Weights of a small text-conditioned image flow-matching model: activation gelu, trained on rendered rooms with furniture.
Rows from expert 12 of block 5 of the denoiser, named by matrix and row number. Rows with one number belong to one neuron. Each number is 500 + 40 x the weight over its row's rms, rounded and kept within 0 to 999. All counts start at 0. Numbers have three digits each. After the name is the row's rms in percent of the matrix's.
# up: expert up (model.blocks.5.mlp.up, 16x128x128), inputs 0-127
# down: expert down (model.blocks.5.mlp.down, 16x128x128, transposed), outputs 0-127
up.56 086:522482486499474455430498464562563502483503420454505472571525536444507518496512452492480448546468498483515488484452559512499504514556439499483438562491498489425509573563472443484521452498473538476484495507468550449495439501429477497460600500494483505569479423503525574479526455512501541579516540465430479511454464429487600479502528447435512540489420438497499519532547521471503513450517
up.57 117:527471497451488560490505514512465509497417529599482509515547528510476561423479539493523453495521512536426525543503454570482547453510457471571438459471474451460463538600537506463476437542380511440516494499460523462501393518508513505479524455522520532483449497449519503460525467522490512530529465584480529538535476490532490508550490452518403495563441500458519508458497459484472555484495
up.58 104:525401487568498471519458517523536570485515473464473486547514546483453542516491498423491481494409571490517454590516472440515520497462560531522540567515454475455426426484496455446487449483561410513508459527570508518495487502434453450525498481526482545468466521526521526517501473512500537545487486489521489514533477448492490537385492469547501496532501385454515511498507510442524512522411
up.59 103:504550552543567526480530523428489476424456466541498510475490530477528443549439472502486532515548424482503438532456550466480520524489518475466550469493440466476531545507486444547490505464500495581574523538488537545421493521537497409430566477530541516478496464440511548525473472453472502541466463511445460582525507508598518503545495480511551520528505391485487494468529512545409524515516
up.60 096:529507528567478507495512457565536530523423453512514500497490566471448482483528477542502499501463538526518488457494524523513507443504467575495492507450518483518473517457490496513474502532476438533488503521539518507385561426534526414424485525465575423532524554544492511495434505527452522451475564527499467482539421484571469484496452537460508468487476577519637469476471457486519453503418
up.61 108:468516503472523448518487511530539480458498530562417562485451556442517435447455472533471595509473507497505540511520443516553516483469489504438508521536530482574469499471455506515501379451611510485502461480525566468564524547509447482540495488485478558519432464507520461478449476489486538431507591557445483483508535475554449463509518434486448488523555478503424520495531511536502555461520
up.62 083:535481558437538487474485509574540538534572485498537498465509519492506532481475467606479490552418457513534426466450460499432498507519540510540461522498480457587557524492482534517488535531517515462461532490453490528557516521457451481388499575454482481488534504517530413587475528545510506417503491521500446522451444435452558491492532522452481561452501465467547499510470514462517522565460
up.63 080:610465497511520543478449424514508497472518576475542551512481467516460543431576548493537454473458539555514520518517503545468409567573567535540483423441489514502504437504514503510537480483513446471574521519495545470523473471451467471496434474456506557531498481480499491489575457490512502451505495476489458503396547557552532464453462534546458520463484476584466538459500459530528493541513
up.64 105:583493456495494516467495540406541502490574499520448448491515522548535526445490489495543543490440461495539560539504417529576479540521532495444371523515453482511402475553514521531522481513540562497484512504489503514485495479553544481541491451530485522502545480475452503481620530485491485479488475493539454472525492513536445445417497502522493399520463484516575526500503527442562506553531
up.65 133:507481492493488510499474523534515513448517535561402497505500529550501516381544488502505570543501532532471550498471543439518474498498549508508512552508471491498549468552558519513479474496457449491516461464562481425531530514479503528579439444549558565495411513548460516399526499543512426498573513520496540430510479433498426570448521499493539460552508421523514546565484512542491504497509
up.66 106:433477428604485509455457490465479473610465544508453591494511507470454472485429444443503489499492515523486538559541488519491529500502537558541565536567553536491466495537522534508557459521542476491507603507511510516553436490489477483540504532461500466486489529444464513474488499516530467545480549490542521538509468465451506518516495448415468563559613513474501553563447509562486476512497
down.56 077:439533508588505477468539534510495510539433486450515489533482454454464457518495528528535500528499481476458515524455410503517474482530544461473506515516578467545508398530543473533475490493508506550497491451470518503499485481434572579511478475452461559493473448460476471509473456537476545521481442541430518462580490486523405578561415619544546541507490545522456463526486532498499463488474
down.57 120:436551477583484483557495518490572444503492465473548505420463530460513486560514492481485436454444487504552504476507492441463460496426561476451543538483441479484560495420488457503512474456554491575467536549525502506487519465461579451481529457469528516444510467527512469471529557549491524507531573445469517469456482491466450498552443502526532499446592587536461500541514505495445506414495
down.58 106:481514494511523521606534501605443446546437520442465506441496415570517480510508461524540440480495508475493503472506489485474445451433512462453482455502477532519529493499507545509541543441459507479522530490500457535494539506621662511509476501520506513530572477434515505492523533564453494530527503563484484493459519532522517479571496471424512521460467503508493484492548511550523509516577
down.59 104:511489503508518507457467526520519482464544522497499433501525477534499510521502515484525455412547547487533552496545548489475514466478495497477477473526550486551489549454476463477455530624465518504488487447448523498498495426416584507501562568485475526472501488515487490520477509607558544362525489546513513502429454505467431517531495490446466477474505577431473485457438475432580536492493
down.60 096:474533462484496474497465454448516522461508464383568523504476530494532502448473538491490603476458460474496431545572466432541493464495487515484541483549599556495458498600566473495508474473534549539505544483506495536498455568503446494572465489459424528460542451542492525530533467502578506447582505530478477458465564500518507505496575547522544472557501481517517519460506471533529469540511
down.61 106:500499606517494465473534457508521529537498489536524504481529535622477535563494496514566451519542447441519555512437491479474383541528531454511536406488499474529475538476557489519500536545466461536554465443434461485480428433465503504527509608505471494509494484496473501507549481538491530544499513525472491497524487525552564509511510552541546544517457493455538447498488457484561417566463
down.62 072:537579504503575579546499470446552441547575591554509505525486501438471516529519505459473511500447534541563523525478505543503500536474473526490472548482461434566468529541514491480531544527513446510503526509506555553507556557501507505570514532521540507545514475503483478443508532548443489548517522499466562521475507464443421461468545476492457428364476525468493463554528466486445492424486
down.63 076:441523563528503494544536549503528519507491497509489475508548488464500473525484540522555538511518464537503476536502516488504563459482506459441498512484561448485465538434507525549524478586482466583473518489536464450464494525491507526546592456527531519429626549569483469481508480536462503460530523565516468465502462584549500464530564434523409467477527561539506462473526488606429542487512
down.64 110:518562532551438530577520477521464587508550531526565448548454525488452480533485471527438502554564454481486576464509485498494527461442492536527568487487448523540443512516501487549543450541514478510527510516480479521545531494442562528508548497498439536486519546560543499526473525489478560513526568446584502532505427505549547507442526514525554574525477546509492496499516569591550497411468
down.65 129:497455456505567460551534459455535451533532450504488582443478516502517527522455561518502426480477551494503492453496476563508531505528546470522530452476417476494500479468481554475535486461611544505452521489450467468533450510538526472462528555569466432493526484512538393488447537480520565569546530515453489561504482481495549410531506538483490539466474566501488489492546475525548419526443
down.66 100:582486489509503466481579512500454508499502483502527521547463439504433493507434535498515505503502479430462533500512442436439525419474517487542461494462500500508423486496584515426527534471513512472533492559568522510384560432428633491535467529553493540510497532515449546484499419501444494517533460569485479466503446519562520476455516461499480493426481470455527492520529499509522503523465